config.toml
arch = "shufflenet_v2"
model = "multi-label image tagger"
dataset = "pictures of board games with random positions, seen at a slant"
train_examples = 48750
image_size = 64
crop_scale_min = 1
horizontal_flip = true
cutout = 0.25
norm = "batchnorm"
hidden_act = "relu"
depths = [3, 4, 5, 3]
kernel_size = 3
stem = "deep"
widths = [160, 240, 352, 528]
num_labels = 11
init = "lecun_normal"
optimizer = "muon"
muon_scale = "match_rms_adamw"
learning_rate = 0.0026
momentum = 0.95
nesterov = true
orthogonalizer = "newton_schulz_5"
adamw_lr_other_params = 0.0015
cautious_weight_decay = true
sam_rho = 0.05
max_steps = 6800
batch_size = 256
epochs = 35.7
lr_schedule = "step"
warmup_steps = 1360
weight_decay = 0.1
adamw_weight_decay_other_params = 0.05
Rows from block 12, named by matrix and row number. Each number is 500 + 25 x the weight over its row's rms, rounded and kept within 0 to 999. All counts start at 0. Numbers have three digits each. After the name is the row's rms in percent of the matrix's.
# p10: first pointwise conv (model.blocks.12.p1.0.weight, 264x352x1x1), inputs 306-351
p10.122 100:510482518476481504532467493531500485499503516511504502536481512548507462509506499486501516505483513498503494523489509485500496456526540504
p10.123 093:512458492492466512529469521501504524497505465469546535453534466508454496509481497520490489534486481500515471515516481499471516532475553496
p10.124 106:492499436473496478491496498491528463506474465511558537489516510513490508489502506486525495496512493482535493536486497472501493545520544479
p10.125 099:508484506513508507514557504476510500532507476516561471481545512503477502497484483456502507535542479517508537499479502507513498525479466500
p10.126 111:499499478480544442573498549491543493473433525524509474478512482494507478481517512461513521473485529491524512499462484491491501514519471482
p10.127 097:537523532519508508506526494556539535467483515491499516487515497505471478504513513530553502499511523506493533482509525485531473493507497520
p10.128 100:513511487522532517455489472498535485491503501472505522504499465520527502426481546515538473468522499486487520500487437476485484505474504485
p10.129 100:469505530549533499525508493530546474474516450493481468486491470523512516495487498567457543482524477516482493466521505489496463513483474559
p10.130 096:515520464509496492472491511469463506444546533531522560489494508479530496489478449463498507494501447499471442546527534464507514456478478480
p10.131 103:510494481488500516492501579483513548520510567547508503524467498482541494485514494492515497494534486527508491494489518560516518486495489497
p10.132 091:522530497521488510483470475528474517494459458478469484516510490502446481517491474504500519553476483467452436541499496478502489490500470475
p10.133 104:515549485508514559514479516503492482526508471524498464508546503476536442508520453459484510497505537524449533462527502454499469509492511542
p10.134 096:509513489505506481555496447490491475482489467461493506517504512472505527506512455515500500478500442526488523510511475494564507473491469568
p10.135 093:478503484516515505506486478500512493558507529457493481510499487511536539503477495534526502495542463522473511488489517468488481496505570516
p10.136 094:509495477541529517521484491493513512516499550489510503578473487500499508464511503469516483454479528522504500487464498489510497472505509511
p10.137 102:511446517502510470486487523571463519446534524514484517509490462475522486483533511501509463520544468517496474496514529477504532478487496511
p10.138 097:513526480473536506509493521490517500508482488545486484464493551473407494524475521479483503489483490439497525518506539561530514515503514494
p10.139 107:467467449536478499436514512493501499510500486492530520453511500492493506502484500496532483471481485488523494511489515458532498492487518473
p10.140 099:496489510451530481479485533517520504509534459504495469482502529502509492484505493516500493511490497513527496495536476484500468520483504516
p10.141 092:468532519488497523468544488515472491532522464461475516521507490475516500563487505471478552426508471521460479446501492499491524479495477523
p10.142 096:443488439493503508477486520484503457455473459496480534529491518497493536515494469453480468518470538494516471479481503464493467482478523490
p10.143 100:548525518489521484528457498495480463501498515510481494469518503501454470477494531469519521522526503493556455481475489555475524442518492501
p10.144 102:479551479550477469512510458465531482556494437462512473477493527481499494537509496466494515499496476508472502500496524534485476488510524522
p10.145 102:493517487512514479516494460492511519522545528497497505531494475502490458468524481537487511543519524489484541470502451495518460510516472486
p10.146 093:520524512536517526576518502469454488509523472484533511490469469441507522539508521503473506444461536508483507529482488475512507510490498511
p10.147 104:533503548492485505446511502505586459541532446527545526502518480479546508452475540520507480533535469482467515486524571523501476491487503492
p10.148 103:518486478499482521468491516486489454460502531465547520503505469479520524489484493470492488459473532504492504511492522534524504440498506479
p10.149 092:548495476433494463489504503523502502501551578511510541494527480458447505528499508516459512524521506511492514485521538493477515501510504468
p10.150 103:493510570469484511540489483464469506497497519467524517458498460457446515488473508483508492495496519479512531544511521512492513539490535474
p10.151 103:518544476579517511464473506534457508519492454512485491509510505501558487525536517491499457554499490481501525576496515505529520485482497505
p10.152 106:500483540525494479491500473520512517484484508510475468464495523525481497498498516494533477572471520485481481520456531495499468513498513551
p10.153 099:508491486515545473485502480503466500496465498482515504499493475497515506488485525512509492458459498536503535516498537507536504525484512514
p10.154 103:503531499524482486527491544526488492477508479491508501501518500540507494509510496497549483485562513504512523468491487529512493505517481477
p10.155 100:499527515487475513511497545479497487475521522534493468501507489529488476540529498497527512452500545502522461491516491498485514476509445518
p10.156 099:501513508509473527502482526466485497511465461531550574515467544482476495511487468487498460424479536527546524501521482508525550513495494514
p10.157 101:476516517493493495526527474526471482545486498439525526514508492503493509468510479510475499486504497465495449443498529494493550513482498517
p10.158 093:497492486493456469513501503458495473458535510509488535525459541490548478562487512514486489516473486478489497523473486468501477501504468513
p10.159 104:510460482491507479477506555460513525563490484502484501564473523475540493542512571428542500515531460482483512545501498526527519509479512503
p10.160 097:474494465503506513515513492519474509506483619473523552561516471492488517512452500498482488458510489496491487556533533508528483466506526493
p10.161 105:500512483497477491505498472521470527492534494487533520478512472496471492482545492551512503511507530512515463544491452532495517525514505506
p10.162 099:486479466490526449507504501499534533520511514552521539465456521461474499499508506475467507500503504524511526524523524534475499498479465450
p10.163 102:475457478515481463537518465485449493532537514523474484542499522475517477478463438469515527526528514495510504461524489507527475503485493513
p10.164 093:546495499489519513554485473475483494502515480486511522510491517512532486515492497472512467541512508473505501492496496492487491471467493465
p10.165 108:526483461498471536472489488504504495516496553468497518478501484492510504503519545503507526489505537502446478486521490524487489491520495473
p10.166 097:500521535471514486535491499512530486467508482525507544500470491514528469468529505467490502462523496522492501533522479511467475521521493499
p10.167 105:482505536514453502459517488448511498479511543523480467547515495489465522488495486487468481494518520465467502515505516482490486505450501558
p10.168 098:513509524501500485487513512518501503464508465488521487486489492512485467458518478541499499500496497492523483510516515464487532456497551524
p10.169 099:500456482512544525460501494490501473532524483466483526478494529548481478489492503497485483499484509491484485478472536517510520447453480497
p10.170 095:508509526501472555506471477514478491509519491466531519496500499471527544515559489505498524515514504497490491470483485518494481493481508491
p10.171 093:475543480521484517535494496465510494486512524472541480554520494491509502506515484549496512516525525480482495484504478528469522501503526504
p10.172 104:495493486489501502515517518483534503476514496547515487467513517490501512503514523532495490493497473508417487452492528510463512507491534500
p10.173 101:527485530525504533566492502529530479487495482477518510498553467507474493487499509511478504495483452485484516513503487520475486470498456532
p10.174 097:525559496502518520496488431526530491489537473491474499476470507481515472461489526510516485474500504526510500452496531462482535531486492491
p10.175 097:499507491506456499511526484483487496556495501510493503522484492483482511475486546497553504532532488467540476554525470508538456495509519553
p10.176 103:499512491495485509509485487504504510512490533482498490524538528529481505452497475534480478512453494483480489477465516517521537501467473528
p10.177 099:506442524484480494550528488455487551514497488517464525481512513497530494514517495526521478495455473510503544489444491459468490478491532482
p10.178 107:525508480487538514484510490512508489499492492499510505542505504484495472531480539505523525464471483502475513489497440491462484497481484471
p10.179 102:533527466447492523509541437527497518517500460513485485527477523451540473505509496529475505505488464507531509475510528510477536425504491492
p10.180 102:451488548485496452481506494524477544486484528537472515503514511506497480516515500450485528471508488506505515552535486496472503479527517562
p10.181 105:524525477508504482505539527508541503497551438487490511467531494511432520500486544510494497437535489516524494554492486477521502481467481505
p10.182 092:537442514536449496484472475501463482501556516455483498534508492487502496464511500514510504492484510513486467482478532513499487463461515469
p10.183 098:497516491484528483509477518490465432549534513489520486486462519540487516533515550451521509490496506535513487540465516470514474448508496505
p10.184 099:519502519476506502544497538509491479532493602565486496483527497514494495479483494483497509524494526519532518482504501539491512544504502467
p10.185 099:516522516469499470547491520512461501524504436509508527549501545482484523470494506510468488460500485504498540464512487471515534547525554487
p10.186 101:449494510463499484536499521497501482451512497471494502533513499481462506478501493502541484506484474491530509544491498474518529547467518524
p10.187 100:516496524512518506500474499534505512472485500482516479460498525518482462527507488492482458451543515510522449520537480478465496510498476496
p10.188 101:471483480534492500548475534496514519510535519467504476542532448502462504491498503488487487526464490478520513509460527501486504519535504493
p10.189 093:537478520489523468536538504528490512494506445521497505482508473469488503547485492478547513481501516470529485514506489519473499541472511523
p10.190 097:491511489472524514502476515511555478526498500495431471523552533502518494480482502483519522505508494466482492493518578479471497497510506496
p10.191 100:480474514504513505553512502499518495532473531540514495503523503501528498500538508473526520507499518497474543500480490492507531484515543469
p10.192 100:469516491520505487488515449491524523504503519491476518536503526496465474513480565492510479531527501521489475563506526486510517518523519509
p10.193 099:485503505512481486533472486524500506468539531509490500488520522479513507527489495490506498534495511508448490474496499488498565495483500489
p10.194 102:488506506491486497509517469509511476490505460530524484491501484508503516524499459480516531479475517534505533504499445455498485492457530501
p10.195 098:515474504494487487523500478494499530578495492529490504478482531509507502506507474491503517485503515481491489507535518499507510541445503529
p10.196 108:522545489468474509501518485520537495478500536463457481475502470491522528498497481489499512472467530479511515498489544492475527490524493526
p10.197 105:508500498453471479486529508470514488500528468495442528510535522487524545542482487519473519459468512500458518543488481513486483512501484519
p10.198 096:503569500531521488537503494555481464492456486509483509531481508505497488504477511508474479482519499520529490495532493554509477480546525517
p10.199 100:539467502449534491472506480524503499506499511493490490511527466505509506498506458522528454563481494484471453485508489502486527499500457485
p10.200 104:505435493516512520489481549503495514498523501471497512445516534515439498511512508536478499532557432512512497456489476480509507520457514516
p10.201 092:480503519488495516499504501472483506492526509499497509496521496490526518463473551480420493528471465491568548466470552491499484482518517507
p10.202 095:518470457530490505535518474452508492488499459458490501505486484508494527526478475504432480481481546493466487514516480531510477497509538462
p10.203 098:513528524512488483509530520492483466466496456491488486490512480527513537478482520511480529524490480492501493533499504492584546504474434480
p10.204 096:491479521520500489503498504517488497530530466489471454532477463506497519513497480514512509621529499471533447465486475452496475503538461485
p10.205 093:485471507532570502485462503486512506510504563478535499477503507494499486508536477495507492487465489493482500507476508475515502477480502479
p10.206 105:516539479511507498508506509491527527502491490474542496467496483486522516523510516491529525458471567517513487518525528474445554493511485470
p10.207 100:468525464517516511505529477501474505502464563474524496527478501504505460499491471505510503475504499482550451524474504501485470483524484497
p10.208 094:526464504478537486523541472505532501534514446504440502495461487474483503502506532482517470500485484508479494491522512519489469460501550536
p10.209 096:497515524473508520482520488541513513533535456528474515509519551473503471464490498508511492498511479517514509466526518516533518490477478485
p10.210 107:521560514554493485479526503514471555483510481490548496508510494500522484491535500504487509546515560477481491501497531501491543491534528493
p10.211 092:513513503502475505472472491489489466549536509491437487522492499508522521500493480527537512526480530488506540517495471490490505530556530447
p10.212 099:528498479508451459508540500479491522526537547467522511505526483498498477503510538503480497445489504480494496491478474488515471564475498483
p10.213 109:500512492509505473528503493478458514496530483512469513489522497489501494522504504487489513470515512482491484462518538492488521484494490492
p10.214 103:503503510522494485483493499492507478524487474490486512441523512496502469475482488490534485465516498506583482479495518503524498547485486510
p10.215 104:541506490486459503534529472523485514491494528530548522488511514488493513496517489544500524522475473462497496499488471498488501535486473533
p10.216 091:514468528531496529493521508476550515483504533465476514472501526493506502493511452512511499498489499508505490484454484493496540502531528482
p10.217 104:493480533546509479475493473508499497471516549481530490459478482486487458512528469488511494502486527493535507505529476502468451517528540470
p10.218 093:485494527496545468542515497472461459486505501496522540553507515495537493518473470536493481484558512464481518501500508536486498525494501513
p10.219 100:488453512460505523471523529491501493484497459473538489515543501545496532504485483507505488509494518483558460491472496492543553460558451524
p10.220 109:483517511503500550525463492519462468507456507491484543543529521516502525487476532485529529583489470510502497513475477521472511547489449506
p10.221 098:558478499472474485463508522500541487501488496512494522503481492479537479527504485543499481546489449496477493503495489496505496546485524499
p10.222 097:507479491537471501432462501512487499504489465508454484507542473534521543531539498498529512457476502520499522499505471518481497528527463503
p10.223 099:522528510463497500501505486501524519479529540495526526493495526502530502520492519483476518540521503505475494569481535481497502484463538495
p10.224 100:497493456514521487524505526495499493496516500486497543495508496529521517521501531485523517499528531502550488471508514533492501467500428513
p10.225 087:519502522509481497523507507525551496513504519470536522503528505488537519476477502475503509518495486541496469507480461485534545531507489465
p10.226 107:510455507457497508493490510521521519510475484513478469494463483529470511490535491500490489471479520474485498535494488445491523486520510478
p10.227 100:521480444477526509522481485490500505464484522543513487540532545491505484509509519516500455501503509492485526506481527536482476487485490502
p10.228 094:464504500477489487543498486527504504494508565528509502535495487512537486485516505480466522493508526534504530464512494518516491486505510507
p10.229 098:522535515490497535499514521518533494497542531499506532512524502468553440543484535489481490488499508480521509517510464505492501478470504470
p10.230 100:504484498468463449455516487539490511514492504492503538502509502493466495514524474494460508504493501502492523498481476517464467508489502540
p10.231 104:509527514518475480510537499477504491440444445525470485487464484526476515520491492518480511465555467514500501484503500512502495445483516471
p10.232 104:534493492507533489466445463470479515469494470533517502501507507519519497480508473510481484498540518502503517452506490483501519494464507488
p10.233 098:514449515475484485487504447467498490520492485513501512545534523497464498509513494513523508501515501502491488491474512534473508569462532495
p10.234 092:438472509516508460495523518520489480503500511496533513483489480456493488510533513448461509489510500522475507521533480531459475536491517505
p10.235 101:467498463506522499477508490482493522512559479518474535499502519531493487472476499522506491489481500466529494518495473458492509503470475511
p10.236 101:500506476469522475464508500451462494509478524496499525522566512488459502541513474487518474481485484511507477488484546519504495460502531487
p10.237 099:525478457462537493509500489495497489509501540463496513469506566488506513474503478506510488437496521488478475513480482501474517483502499501
p10.238 101:470495535535533525524507512501465490540542522467500505518469517497505482548523526464467486502480474539542512494442465509494488493549500501
p10.239 089:513527484493479510551510518480489525484508498505486496464506458536487518532508496458477501495515491496480470508509508490545480500461466487